A small audio frame classifier, trained from scratch: arch quartznet.
Rows from block 3, named by matrix and row number. Rows with one number belong to one channel. Each number is 128 + 24 x the weight over its row's rms, rounded and kept within 0 to 255. All counts start at 0. Numbers have three digits each. After the name is the row's rms in percent of the matrix's.
# convs1: first pointwise conv (model.blocks.3.convs.1.weight, 192x192x1), inputs 64-127
# convs3: second pointwise conv (model.blocks.3.convs.3.weight, 192x192x1, transposed), outputs 64-127
convs1.6 102:132107125119076115126136055138116060118092135124156143134157124114136170182106155125130128122167196116119164133151089098129122129122148145086120138157102129138106138100092096151131146111129117
convs1.8 099:142128165127132110154110172138116154116157150132135119099119145135133145126120136110108138114146101107147178107146139187075099142178128143136136093116102141170170106114148107125116136132126116
convs1.10 100:091122145138102195131124122129147116118097103204141074152132103116113118134146085102077137109151124152146136137106099131144093115162132132108129113110093136155128111125105132160105116111140108
convs1.12 104:105096160132106146180133164154124137099094114101126141135170116175152171138111136141075128092142121125135133125148117148132149143113104144102144109131122119155187137131092134128093126143143106
convs1.13 093:172089150109101092120156125152105130135143120126144133104218137085137130151083136120130116086129101127113105126094132139128095108127131106125107065126111147111109168169140122122174155125112165
convs1.16 099:105122169136114098152101148153106154138109142135120141119123183129106117128123123146122144117143097112105144137153138137143102141123129091138140098105120146159125132128155129112132131108074098
convs1.17 094:108129110142154105128108132126144138127088155147004105101150185128148098118104119135127118173130150097117132115138137131138113095147154104113162132112141120139132089174135169082153133141156133
convs1.18 099:109138118096179076099136142121140156163138149105132133123147094169137107109168114133151102117135119130113152108127100157136109150121148170111135149101126114161117152098126141145062151176101164
convs1.21 102:135104129123127115196131091151124101115131160146158132116132122146128156119128140126158134099113125154131143164109158151143122147113124162109113140124114120160087149120101111137127137194142150
convs1.22 104:076125178114119140162117118145136167154117155144122122160110125177157152096150128150142111099168143132117133108099139128164154132142130090165118162119114111134138133131095129084103142109130115
convs1.23 102:117106120142157129099139122148142181157117161124154131124127140115135107129123103150147134118110143103161122142134113178136116154138153148160144151170118163146152159153122102133132140126135128
convs1.25 105:078156178148141108163101119119151161158132142146160076136135153145134105129119144111159136106118127120099190135107138160103154139143161082119136118073116154155180140119110093143151155106133133
convs1.27 091:150093123163149133096123094150094104182147131105105110078106124134145152144132142149135132125109107109173120133120126088113117120132119116152099141142106195156131139115146131120158074141120134
convs1.28 106:136175147137131144094144153121118141118118148144127115107119137108166103135119103161133166110141125124163134158134133098143089119114115133144125111133140127134121117124111131099130129124140124
convs1.30 098:123101130098138121119124088098138110159113116153134121133121135170167129123131172132113136115145168146134097131103138141159132099095163148146147168135132124120099130138098124112136089151153157
convs1.31 104:132146135118139148131101158132107082125148098116152123106122127137116098138143109136187134120141119143090118134117136150129098078101143113103119130115123147152165130144152128120180146105174129
convs1.32 098:137093150127104130098125100118126103094058128121088111135150170138160151149084156074126148144155149136121123127123131118103115098165165120147115133121110109161112156140139107138141151110115125
convs1.33 104:151148166130138132169137129120106129106119111133170099150121120179137130111128144121167093121122100125126113086141137118103120104109099127136144103117128124147103126109125125071111097156156095
convs1.34 099:133176125149125139144170051131163139141141044128150108147149123095172128093151109108132132122143120134109134136122140127114124142127154098118162104126140135168108155123098146129117124102110128
convs1.35 105:136181152141145085138132157140054161123114087101135107135149142122140153119153137063118202168109108116124158160127134136176127143095135131124115084130122082097107159145107160123109097166113122
convs1.37 095:066146127143112158118114126106142133118072147135066101136087095119142149132159143104155115117126059143171169129138109109136122096132123119162104136099120135223159117108120109110131132142151129
convs1.40 093:129193093124117113150114117165158082145115149111108114117137093108155122179141153109115110184105124131123144121141129131135104144136111129157105114157107138122079135128114110108150166118130127
convs1.41 112:118133126166159147114100107162169109111089138131216096154145166076113146108156124163130137127151153159107138074124139147164128074136119122121113117127135099124113163107129133139121151102154157
convs1.43 098:124149119131113131115101128136100148152101107116138148142132140158114123122126124135111087159130122134144112142140145138133099116119131129131161074158123088164183136146119135152088169124167187
convs1.44 096:147130100089083106143105107172109145126125070109141121102125151102108147099138178092144090106115125106079138122102135128137103082135086098148141089113144143110149108170107136170135169136147130
convs1.45 099:150152111158115168128125113141118123086107141186169135142131148143112157108096126062121152151143111178135116096115118124100081096147095120130136116196124134086159136155127110072102096150133109
convs1.46 103:109145165131158140113107101135111129084167136115153134127120130185136146139117109111162140072111126117094153096129156129100180134124123111124108113092087139085095205142087109075141094108141141
convs1.49 091:146102122129100160159143145117135066111145167150107125139150106152130124141117098166124127144097159106138116097131151143148113151061139108123113154125142113135123119129124134116123094117144114
convs1.50 105:127131095123138196097132110144128152152129099143123108146161147111128104128126113132127109103077094130143137102147123164157133141109139097158082127111134124149139117150150145102111116065104122
convs1.53 095:141127200123120170140126114120102084169094106119143125156148109140100153139124130111116151160121090186125136144110116140163137135098153123176094151132155140100107150173123142124135129084125103
convs1.55 101:142127120139115130133124098171139121153103114127130149124094166157156099115137141162114128110109126147136145145115121127165092115113143104128143170145133124029134120151127114100147116141154112
convs1.56 099:088128128143152084126113126131147052109116101095151153164146096139137164147141173158126141129146187139136136134123141118140143094156144151184133156111090131148113146160167120155160137129128154
convs1.57 101:097125143134134120166108113134103113152070083127152132147133150134149132125129140123125095078137136116130126161116116135124152125122122144117145117120154124155123129123170153117171145151154136
convs1.58 105:120187137155159131148085121154101125150124138109195115123115148155111154145165092137143126131094119159116141095104126149088083121089177128131147125100120111112118126158135127100164132170109094
convs1.60 109:108133147101118145176147103156082165131108101119120113119127136142123141118123079098056102160149118129110138101159135090110111126171113149132121112150153134149145131122132159138177108121147103
convs1.62 105:139140137131117119171137105120157113133101084126109090099127154135086123139125103123137154116109163126104138120139111100132136141130125128099145125115143150110120147158125104159099104149141165
convs1.64 109:092115104126107113135133116187126149121153152135112164092115146128127131175120144085145161127160162113122163134127079126167140091175130160153183153144105108164113160161113134074115149141153181
convs1.65 094:141125136141149100120122122150091124133090062173106123151193139092113128137141124122137138113072081118111128145159116124154139109146118139100133138085129116160137124119104162120072161123138138
convs1.66 107:108140146128158111107113138158072138125126126120140131113140128178114124124156138135109161124152126128123111151148143155162142113157094099128135121154096105095127120160108052094135121123136115
convs1.69 098:100090176142174123129175138122164063129112126143146131139165145163138110104154170108130098123116142126148120129121124145135115133129119150116105107143136114081163129140122100128124088130133104
convs1.70 091:118112136112119137165102094132096153122128097140145158163109123165140125103130101152117091105154098142098127100126120139096120128123133161182112112114115154183126130149165144153130129177116109
convs1.73 106:131116098175128114133121133106121126141093124124141137126163097107104110146111122093127132079099112125162148123135098090164136176151138143140132149131088199052065141201107139083099132122162125
convs1.75 102:160117158117099132155145091147140168145148112161113107151153075114144137125157116098144143155110156127108139105125124078115115166138102123097129100121145120097120116093143105135131111179147094
convs1.76 089:141127163111128138138102122129108103113140134125172146137169119126115127123126146145137114187070101088170123151156095156133134090101073126125132124135138108149141123129139142087141152106088109
convs1.78 092:156122116163149118112128131117131128163135084130119120143131149133094149142125106155097078120139178105140127112113109146124098107130166093161139115106079111153161135115100119124096163157121147
convs1.82 102:127134129160122140134084134136143128207138151138080142098124126145088109133137085108147101114063138096125110149122141155149117100113147124127128131125115165132120126101110156101129156112106111
convs1.83 110:135076107143133161043110132126127103133132106087138110152130130113122130107111136143139160140106107129142089146127156102101126135150110159125150109141110144165106120089130113075122164130128202
convs1.84 103:111118156154144100136123124132159117132116126139135142134147139139123146107118137140151158137155098118140133088143142110116120079155110123132078137119121163137119086194092095156122118127118094
convs1.85 102:091120114112151127139083108148121143143142155112129109137146128145113133121109126153126135151137122148125135135119112151110110089121108126130166131106123147121133111132122145133166140137122134
convs1.89 098:140134138132096116101117089100177135129087153127124114135144134130071126128133098099114101139105134135147094121129113164146129121090150108151126131103136126152141111120116132129174135141104119
convs1.90 095:085135101135122119105142119145081148138104134139101123095102136145127103116174131080117083176120164126135125130142147153120127139135099151133130156131127155140126152157111114106108133113163141
convs1.91 095:084158110137154124118112132103131136100100136136116134118139127092107118119152089133121107181119150119096129138106113098154120134134178131121136131141094144151097114168137094155115108134114146
convs1.92 096:143168138108112122131082139147134126120145150132132125187124153136125130113172111099090128158109148085121106128104107141151119143127115149148103106127159138129078116111171147142130130143123146
convs1.93 105:107147121086124148113117083113141161146108144131114153111189122158106119128183120092129130103187109153099138128127154183155144110161121114114172159166098175130121124138118127107120106102143129
convs1.94 118:142137153130114115136122123121120135143118117120118138129104131167115118024118092116121123179132142151120105126062012117130136156134132103145131135179072166125146153130091133127131131144133116
convs1.95 102:146160166175109134141112113120110166117118108153132173096129098166086102127102117137071111125110163134106170149157134104114119163133115110116097118136101152164124148114117134126134127138134133
convs1.96 098:119120121147177126080139170145122137156140142137121133150154136114158111138139114134114108107094089149084156111099107173128121125144135112131131144149160113104138168124191135148121166121149107
convs1.97 087:043114148126137158121137138134130091141218126100082141120127120119150144115145139131156165108128183137110174131120129099156122131101143152110126159116109115166137147138128099168130106124140096
convs1.98 097:093164105138122160111124145111085125090123085109099125100105157100099114156139092142171138160128125120089128116107110132144115138148106138100140143122146074109190092141147140115156170129135096
convs1.99 102:113139127125134129126151139151131102112236122153137090125133096167150058130133102131134152150110075128133092131145110144147118138135104116099123135119151113094121111141131149091122111155173086
convs1.100 096:146117143102155119135132108144116115125115183118138097141136137125143151165106129117103161141114115112174112122116133177109124163114152118119142119154132159135131146168130123114097140114111141
convs1.101 097:157133116145138179101131150127102103149065186107145131157144111117142163149106115164066140150108082146113122155120152149131147118113134162116143190095135129130110127142145135127110128114119134
convs1.106 100:126119114106130134176136142135101091100115100086123146149119137112160105120108146091112122118143113102132152131121132140124154116138120126153137089167151124110134112125138101152193079123101110
convs1.108 117:134090112147151153210124110130116106124109144129134114136164128117165147093115143115105130134155179139171114142130138116122175093130128080123094129117168132159134108154141107092147121173132130
convs1.112 098:072129160112117153142101137145151131155114108132131109122151123110106164130144168149164127147112078134123141142088120139116143108113152094176115163131101110143070147156140098148109109113136127
convs1.113 102:172143139128160079123120102104089137136134064125094144140130136150152154139097106157144197130134139114100127111136154158052185105152144123105159144138103127138088143134131121131140160132137132
convs1.118 104:123121126119147148170137156061131126146120143141128141143167145118104130158135094109128143115165150110193134111128144151116168147127126076130121200133146147119123166138142141146104120139105125
convs1.119 097:130095137141101094151123117154117141130112128126109125111165077108115092115120089139099116156148118109145088133122115115123189157120118134112119140129122109177145165135098148145131114110146167
convs1.120 095:128137149145127112125126133115108127090087130195133155142117105089121144121127104139123137114143112081107149134140117100106070146148134165085125141111075117067081132125146102118129101112144123
convs1.121 107:047131113084132167111100123136130178119118117115112125136116156102124113134134133129142157104092125138148135095134134133149145124114136118128123178105115132139153149119100138085167140063123102
convs1.123 104:128139135143129145105129177124113108073119154135136114140126100107082130146111098120136181104102122130110129127141133137153126129144200136145131132138128177121133133176106131108119133109157128
convs1.124 102:145134152141149131168141139131130105151116134112145126126101167119175128080134109137107128124121138156116145138141136114125120139105152178115153109130132122145117095119116105144114071176159145
convs1.125 108:136136117112129127127137134152113169164119139112107128150146117154075158149124135124156120129129195117157097114130125077142102161185120086114115073083165134070152138158123150114139103083125118
convs1.126 092:131102166120149096141101117169112165158092107154144089145156108114108136116158156167098100117146144143140120162111097131116086144116105078121133116116144129154119124139109165111125177122141137
convs1.127 089:213110142089156096130142141152149161088142148127147121144174119099105137117128149172094162107147120164129117158103096141155128155189178130114126118142092098105113144134117142138146169114135186
convs1.129 095:071134121087151115109120166139148084148137100115136117105114119180140090152119150120169137146138153131157125098150139163156138093052144166152132145140160150107111099134115111134136154129119107
convs1.130 096:155074144115091120169069132114150116134118130115119099114120130145172115137119147103130146136092099130140124122119158136115121101134162130118134114144133133152130135152102137138100123141152115
convs1.131 096:134146110153096115159123106137133138113116104132078144118184111097112152116118180042122149145142137093113088111141123122086120148114139136120150150134115100159158142129122142133134152133116114
convs1.132 099:131144136158134108125129162146162140145137133090133115164143120147156084154167177122131147145084138110114153140131109170098127143113119137129127140138093106160153140151124101122111140126131069
convs1.133 099:117096131159101109182117128130148143119112123061127135085166120196137104127106162105098112139147178138126099124142128141087132136125134110144108139136147157088130144120140145140118146120109111
convs1.134 095:135128130131093131100140098142114113134104113162127142107113142167123173140124140146122115092133119149098130121107173120112142139195169152137169103146127162186061109156118094130111113126150157
convs1.135 104:125099127167104117134124118149144145115112109099140110124109114132143128163255118125142138137085105137127125116125255141131150108163128143134134126140138127127120134129110130126115129116153112
convs1.136 101:074122133113156106135091094168133106127119128160118151121135145110128153119133127126137144138096177105131103156116120113167152135113130127150149116134117146098108122141109123106161126140153133
convs1.137 097:108099151148149099113121120152123109122075116156128128123096078142126103125135146101134125176177093165130134141111123139134145139157113134137121150154142146227102136146127148096119101109157142
convs1.138 114:125154124145131101136128128144129119125114145143132107152148119165131133163024183129135139098104120138135130111243116125111119104182124125106141134092139104144114147131127106126157137147150123
convs1.139 096:118131097132066097151087111116139159130120161134112142123153143120133113150151121103114184101087101105125120127134130146130132145118126177128148142128174144172138125138145147075125077134121148
convs1.140 091:133111160124132121103127148127160126127123177102139110142129149142122183142110174128122112143140098116086162116128146099161145103151137124126139118101161136128142130148168081167164125129133158
convs1.142 093:176075124111159147113126121134108163149108117133152116126106143113142148124152123124137128157143100159180140122085135162129131134143128127136134107112141108120079114095120148123099165144171087
convs1.144 098:119152146103148105130199138106137149121143101116139132150111153097143130150122094127112130094073137109102173145098125124185134103146129132141127129162090113144168129128137136102133167152148130
convs1.145 095:123093117163080121141118103122100138174096096155116131130112110094088161104142132128165147134124160120128095142130215164110114145115113131128141136110139126146137153152158136100145159110125140
convs1.146 083:097173140105149148098128147132101129158182116139160114157108111202136100122121124138122177140097101100121092107114155106097079164152112115161128098147163129095140121101128114109139125110136087
convs1.147 103:126120103087118162167148203133114133137149107112153129122168139113138087095131147138109145161172134147137146126107149103087131118162099135164136125147125125131123134138105094118128141149178118
convs1.148 094:133150094112106096108099128141129100104146129141123127166163125136107109154130127102099112162115086117106080120118149116137145140174090119142158100132128131178114166124136130141140113118138087
convs1.149 101:105129134143177102141110137102083144148110128153159139137133133145103128161129145134146125178094132089110195158129134131059133125129111139127121074143159115152145165167134116115131163084140152
convs1.152 104:145110153116077111137135157142154129140106151090104165164128143129084120099129123128135102083136166130163088099122143144176134118116125111137177137145146151110118101108132125100106118112149145
convs1.153 102:109118110124129110139121168111099121156113102107136153125136110155080134131146133131108039121114127132152140145089145104117114114119131123163132124130112118134134108123102092118169082107111146
convs1.154 095:146178123109096124113133140128138121116144146150130118154113068144128114100143139134134146145137117148096101142127141154121120107132109084089117137147156163132116135117157139164086119106128149
convs1.156 098:155105152144126114087154129115103151132131121107143146145131126127178087099118098133065108157165131152108084152146126141113139106141153160160134115129139138111131139144172106130158115094138119
convs3.6 103:159140118126110115162152119092140128107097150130104158144132090109115114143135086132146149141144120130140124128126109157136103148086147159130142119128138121154115106130149137098118152094143156
convs3.8 103:114138154115125130142122120084092140130146114119122161126140142117153129140119120109124153149159108104125111132103172159128125124129148109142167108116170124133155145086134101119122120121153162
convs3.10 098:133130116123143153090102115118156143097080138161154120124148186132103120175130139131117113106152119117175035143158123163108122072147139100111111159117139103143109106139134146152143146118119106
convs3.12 104:157140134104147110105150167107077154151155127131116093153137106099111115076112172124129098108145079131133107104129129129138123161148100148175103162137154102170180102096127143088095101134113156
convs3.13 090:078124128109106100126134125160122141136138109135121115135103123143147104141111133107101139128149195133114142164080147110138169098135128167139110137158153140100169169127118142115132144157119118
convs3.16 113:109140150095135123144127126120125111130129130106161134145142104148101123143112137132118146148152109123144133129118112101121132126147130157081122141095104121122108103184096121114114098130143135
convs3.17 098:205104122152127140091095111128151135147116121165196115115218152135106136111118123142146156107120151135155134132154127176137122098089122140134114083171093118160139140164083149114063124169101160
convs3.18 096:101155064130105101088134129157092143133137190112111078143097098128142147112172119130149131158156101135144162122122146113131151134121133144121120128118152121151141133120134153113101126147172149
convs3.21 107:147140201081131151150175125163101148148121119095122127103152130130131109175144138143125095122161173144083150097149139126061149187100095101149115100131145137144134104130120154142135093095151133
convs3.22 093:135078154116105113079138137171144123098094122146144129112065101134131119111095116136152109157138097109102083133170130096123155138126120170125150106112140133110114161138119141107128141131128120
convs3.23 097:121129159102121107136137113166142119141111150147125136143074154105107126150139124134143117123110115148127112155124124113121134132144124151160179184164145162115152103112095108114083108104168135
convs3.25 093:029129103114133139165103164130109133134109118144154135156112113112094142160089098147105135088153144159109152173115130145127162174115133184099086107136161132128157134146138121143128100202119099
convs3.27 095:163105125109128136118145136141116103131122132125111107119150176144104141107141120149125101096170183107125098120134118144185165138100120136104125122172104129128145123166106126121121141142123154
convs3.28 111:155141094123129149151141109144128109120169125162113101108104123126119129105132124158113130098126167134151142108119139141104149130146161141048134104131094099131112146149094137115101086163122099
convs3.30 094:163151158157134116150103113125125148124125130146094117144094135120161101108113116114123110138095091118107127077066092141109154143150099107141117128093124103139123145078117137152127146130163136
convs3.31 101:114094145116138132143176124134104121117096128085151137139124078093117142170117138159126127128143099126129129141129120131087118138154127145142138165172173110133128148143139128103129138107202124
convs3.32 091:114154127137136121152125150095125109129124117094085121136144129110144114098161150128136093105097082138121139138149142121120186086178135105104129173096176149110126060169130167141118153117105115
convs3.33 104:106149101130141128143174135130137095133189115071115137132116163113141116136081155106128110113144118135155113126139151128177111105172151103078082106097140132177095104096114106115165122097182104
convs3.34 102:109142094117119094115154155122159108129103129121120106120117106103094152124152121091089135125072140125183133156107129105167129126173145152149134152120131115134155148143140112143158115172121093
convs3.35 094:168141146094148112119178128155098096147133134117092183107121107127083166099168115139147156107139144147062109128084136109098136173156109157112143133143156121159188113142118168113158143124129149
convs3.37 097:162076090134113153162110127119169127101143113145089110139084118116151137127129122130132107171160154150142133112143105174154149122133143107150123149163171122154196159150153110146149157114108153
convs3.40 098:073074129139113132140111140119151116109100120124069041100142150114139090184125161118148116121110142120132140096162118125166140126134122147142138133137126147134159120130115132115117112150103121
convs3.41 097:148130078109135099140118117126109154140083110115130118127150118146164151129124088161142156143098167132132104148065148130144097152086130129155146068108124100087068071127169116121150176133131092
convs3.43 101:092127090124129187111116137132117125121113123118154142141183099134119163122171099092138077151114121133138132130142081131102147109129131131132144164128147125121158160144146110103127099103082114
convs3.44 095:086159107137106101116131121081100142143147107142101165105122117137164111109108123079162106108148112102113160133099169157117084123132136129101137101139138122115125066152133137109145190101139114
convs3.45 097:121116120130117109125124126118149094141127137158156111148121136108062109066090138184148118160152165143124138116134100155100119087106102111149128148124065116127108117149112111139112111073105105
convs3.46 102:133118114115131114187116132098119139166154127136099116122113107170126108144186095138140136116154157144109152156131079146147129079163101121151160141151082156135134111180126163112100105107142166
convs3.49 095:134133148092143167111169146127129129156102099079160093134152108155110122126131159125131125118104137135144103141132115175108128130132111116141148134126157140145128143111156103144097143104167122
convs3.50 107:142107101153126149117118111153123141148136139146093123124113116149131125123089077140118120148098159129129143134124126139140113148206139113157125109145155122139121122162136111115123121095138137
convs3.53 095:130125104116133087119124114142115175100142133110116117110129077153159133146126158096116122117149156088119136124100116126092101086138138116124109139163125104088101152113133148135113105127118144
convs3.55 101:099169113114113145130131167126115150086135138161168134134150131145129093141138091108150130150139086153110085129086120136102138099163142214134127159136129140084123145100138095120139101119171120
convs3.56 100:139100144094129089147120150129163173156107137160100077182091154141153102158151114106129094136130098148139146134120163127142125130127154137109157127155180159146147106097147165096162075101153093
convs3.57 111:074149107137141113142119110138118119134119114098106119100140159113146124051137104099126122157108134157125126160151183082145133086121109149123124120133096135120117159142073117140146158206158099
convs3.58 101:138122110135140133150143167119154129145117135144060179154132113151159130117122151152104097137122130131125132140124135160113117155145104109162111139139119114110141144142127201108107136141172100
convs3.60 100:095123131169128165102152128121125121135143126122112119165101158138147094164145162106154157115158097117165146131117123138138114129129137094147142130128132142142212118120134171143126097131119136
convs3.62 098:169128142151120106087155111139140065146170126076097111173157108116105194172149114137148140122141170105136142126120109145136107135158133097149126137131126166145122139111182122138156101163176120
convs3.64 103:157165124151137109113126118132138121099097143126157118101117152123134119149119162105104096099164056109102148146123130151117114192104169173105130142108106140106071071113127127098075100140127140
convs3.65 103:098145148115132140123108091132138128145126126096087104139152143135098126141105128121132169145174129118155101122121068103130142084102126147096153094158164119129158129148097121102126098142105149
convs3.66 102:117097098162126137090139108133099128157158133160101135147103148111161151111150144123102107112121160133117129141170095138147109096133108146158126130135106154146132085126101082099100134118160132
convs3.69 094:088135155119135084146128121110090116119134127120138111100164162162150088161122113158141115132099115129119142174132159138097139141067110126127161141121124125095140103116161102133157103143124129
convs3.70 113:104140139091113145130134147132100157170131137165117123151118150139101158102128117130125134131067108149109156105126143149103111126124114062128185132136097134138126119156129146135128140076098127
convs3.73 110:135098177132107145081104135097096143121105137122107128130179113134124117174116109127138146142125115145147108155113129142094159116071142121136069136126095134137150127104139156125110143138071118
convs3.75 107:142143164139138162123140111123145163136066121115093093127131123102113161120087138126082102135141152081083112134126096142116128143134158104097128128103170126145163114151140121085140086105106138
convs3.76 093:105103167121123119100172112142124076148071112181095114151134098115097177107122140153089127119097115144144082145132123118128136076149109131121139137144130095141141177147138140133101165155102160
convs3.78 097:126141141156160194115121104117102121147137125125115142133206130106131126139127121157129116114096127151146171128147148107135105100131164109108189122141142183129092172104161102169150092119111124
convs3.82 103:147117101129135150088110135124113111107123151153145102134044120143156126110100114137117096145116149142117087138084131176117135114149138133188141147129125168151107134174125121105124105148079133
convs3.83 102:118113109119137124100108101137106127106131108142165139119137130133177143104115160123131109151197147141121125154117108113120126181165144133102126132105133131152129150054135095120173128104152156
convs3.84 102:134104110085117168144104105143110167138145113144145121150157155126129137157151113128112154125144170155135113127137154144104150119208130102133125148139146153108142086169103143139139120104144158
convs3.85 108:131125134136133120130129132111105119152186151095103115147195112144154089128112122114163129145124180112109153097124124154135106096082124124141157124119162125110088130125187133084153095061106111
convs3.89 091:150118136143145129163152134110190130108162131112111107141164152115103124133158158124135131117091144120139139132196122152143130117165145160126119194136119120141139105122096095110144130123082128
convs3.90 100:105100140117155098091164134104100161159118128130165107122071139116142126142113123126151139181149131128178127138108167146120120158172097121136120120095111123136116138152180146166109143119156136
convs3.91 097:139126142113143112126103141121131137143112158136186129097169154108124110152169150103135148136157121128135121100095152122163117133129110132094111121146140146135168153121160134129133124114120122
convs3.92 093:082113138163162113099127121097121118120137159121069114090124109153179125110148130113131110155097114113138099100164137147138109119102098130128141111110103122174104148189122100114157116111123077
convs3.93 101:130125144135118110186161164157093131139128121082148069126167118117138161133086110147133115155105142146099107129142143159128142143111104143140139173157145130165139174117125140135112182097118133
convs3.94 107:171128137115112113129107127128134148103140138195158034102138101106139163111104119171121178153116158135133128118093151138152108097161143183112148110115099148143168141143161135160149141122132161
convs3.95 093:133098130119131171093086140111142183107106127120144162101143114099179141126112089096111136094127154124130157140153113144192102175135112138086137120136185119147161116133116163152133143109103116
convs3.96 110:122119125116135179110128169118137097099165143125146140142138130114117103162121126104126123141124111129104160144118151108134152146124121152153152108167137086154165130177130123130149139089078121
convs3.97 094:046156110118097139144125161128103144138090109138177135124144155139088123157106127084142182162138090094089094110117144135128131109138126103155120078104118108116109154114098115128149127123102124
convs3.98 087:127120079109112114117135128102125187100146126134171131099147117148140150124145133136141105141126125150128119088149133158152127130091114139141066129107118108110093141165093156138140116140128124
convs3.99 104:151091152129140136183142100124116113152068123117107168135113139135126199142116130113126142136108113100114136148129162141107097105159105125156150101111120116179143107098139077112137125147163133
convs3.100 096:173131146131131100085122105121144122122137102086114122129154119119145155130146159110117136109123102099095119055146126131135132109134133100089093140115107114133131103084096075119111107110160117
convs3.101 096:152122156110147129112145126116148165094079100071141158099141153097109128124122175110107140131175106143120078127099092094149153107105109095107128098168100104158114138151126135125100133173128133
convs3.106 108:130127106130129178131101138131141130123097130128098079119086142126112097152151154147143148109115151121075100149165141100136172119145160140128138133133099116115121095104126125099096131140094113
convs3.108 100:127136143131133146054105144109148118122142123152121147140145117158117118130122175154133113146134112118083169115088121130103074120141126071105154120108110111148107170061123127111102108085106110
convs3.112 099:127122144169150121064141128122131155133099108101115144145117123147162131092087161149108104139113122139125114149164171086121132140135107099146097169131090161133078099098096121125111133146160156
convs3.113 096:161108140155106116109105089131145089140099128122115153154103151141113111134154120142113157144149110115127113135126104130170169117104144143119109163099109113154097129165127118147089118090131149
convs3.118 104:095103112132126145117129190123142130105149126125111108130149155137098113123156069131153124125127146120150120124104151112129091154158141090105124125116156106120116125152103124155213147089108126
convs3.119 101:148146129085146145149134149133120124087093135105128105154149150136091119145120117151157109131109092123133148160140145122141156130143111208067059077132115106169146123131166157125121084168179165
convs3.120 099:192144090141126169131165124091129144114153124147156126118134109146124085142124166078106123122138135089089149114123109131128126101131103099121079106120149123127123143145155109124104107079126200
convs3.121 100:068077110103123133135154152137133123103143127139064118142119124137114111125126128103110107109190134136083155120164123113117141138109128126135136075121131105117106093105102128096152118164065124
convs3.123 108:175124146128127173153109146141128129127039110122125082131158082138159140163143121124126114093098118139124151129126109163152136111105128056135112171120128122119145137195092128122134138165113112
convs3.124 098:156131130158144179134145123101103151129144116123152126116106139144164091111144102082129148170136124116125148145113090146098117125098139100175114092143150113105140122095162112108101171120167113
convs3.125 107:157132115108145161106154130146133138076115111119073148152098101136112145135114128136129142154087159136091116167140145120128095163087128132164118154115088138111104137156165091141103110152162147
convs3.126 098:102109113152135142123131117147135167119040140095121089140148128144105116171136175118136164119098118145129127084126133155133186143149134160163131103181136118147120133097154139179101066128096129
convs3.127 094:091163110105112113110148136108113142157177110175092151135155167135155135162144119136128142134139180148161124116132139154113165123090136105119143103118125125160093142094115151187101116126110094
convs3.129 101:145154115125121180110140129152134129118130143140072125136123066187129154131150134116123128134125075131111107113112149102099148115146137128122100103113088144144107136095109098136115120086159094
convs3.130 102:148122125143109097112136138109103126129107137157130110117128175120132119123123084108122119122103105150172148102125115130134149092129102092143098149116129090131145098112090146101118110156177108
convs3.131 100:113152144125131103115148106135143127120123105149169150128097139151138127093078113133121110135081138171150141099127138124129103136153122131127127178166118121141128116115134154121083092136138127
convs3.132 103:098101124146169089143136162113135102096103139122127115076115105149121158178119123107118097141099108111157133161066095149130123123113136108157129158150149137198157123172091143139078125144075074
convs3.133 098:119116130124100128122131149177125118160135134072110101128141150070108144133094156137135106116098093122155148127128177122131126153109121164115128126147117138144146160087110128147078144165052140
convs3.134 109:117108140162121124098136132115142116128152140179143151124119106120149122130146138132124108117121067126120140090089112110110109072083127130121101088127145106139168135067126129138109131090155105
convs3.135 112:157103127124110088134115141092124154127142115152119012096139069132118138069106119169116164171132154148134129132158119131133134089149122138096107095094112115192165136135159137142137147128129177
convs3.136 100:090085096170102116136139096141119134111144140120099120148119113146183135144162116138166152110136136116111163133158165127153128135075121135123130158135122158110092170139085117146148125160129144
convs3.137 100:128151117147110122148123150105136170103071138157119112134052108158130105110098112134149142142144129117141125135156135105118124102195137103120131129173136110163067174162109171117123118122126154
convs3.138 110:091137155122136160127116119141147131149120128118120243127111165138131099168124133105141114117106125142103125132133102150104132089105137116126129157148153127068106098131128125094113118144137073
convs3.139 096:115176117109133152137121097106137133101090094124175131129143121110098156129058111121115130107063148145116098156104126152127161169077156153136134128098128099122099133116151119135129104124107109
convs3.140 101:122084107157147071138132138124138139157094111079107099154094142151105110070167117144066145100053139125110126148109123088136130147172123090156154123121139140159128144153130151117130120161130150
convs3.142 098:139186151104141148136109152116136129111108130143129193138177104156127138124080107106156112081109180133117133104091121140139132132146112067122127160152109135103091137117118122138147142143134084
convs3.144 095:082158157123131169124119118159113125144134123153179082148117130147114110136128100124149153133121139114066095139129122099115141082121140125105136104094139120081102149114145119133114107130127168
convs3.145 108:116157128148141133106152134118122159134126148123125136116120160152133112166098124131163123114097154115123124105149104096139145165180127119102117122120102125096057120119131160148164111139092128
convs3.146 100:128132135164135149129122106131087132132125089161169090128133126091145112123101090108145112158077128097106134171114165108143097059150113110132131127128160132114095152152121092143124152112102132
convs3.147 106:130103117157131157174108118147122141130127117130140098142153116109122095113118119139119118146151130135134154110107127191131135121125120116139123120178129139162089155089142146126104122100086148
convs3.148 098:136087202134147094121185142110136106116078110157149145116123121124134113117133086123138143141116169125123145186125139139135113114144130176124109141142116150116069125113205131111087106121102186
convs3.149 102:119160114161123136125110108120146134126134130110147100122128139104089108116154133143123085084116121097137142122115142101133119140110139133137110121173123096119094176159146149154114180164112122
convs3.152 094:126146095085144164161132097132129095140123120135110160084116122108118089170129086144127151077159114133153135104126087138137151123066118147116085087141092161154119140161146135144131122157107098
convs3.153 093:183132131097114137129092174109132162151064128110150142165182104144120118153125127145132161122085136129151134144146115144145170111143117105142161120150121131145099074162109094136106100156151129
convs3.154 096:126140127121130113180142139152129109108143136172149100136147109143119147164137125153140160158138097078096117119139148207145129166181104138113130150102132143170129122106099083157137099159119078
convs3.156 103:145125163102153180130148165137093146159153123152110146137120123146154121105169123124126129116104150142086125123144195120130140156133131139136095149135134114133142128126133112168116157106114154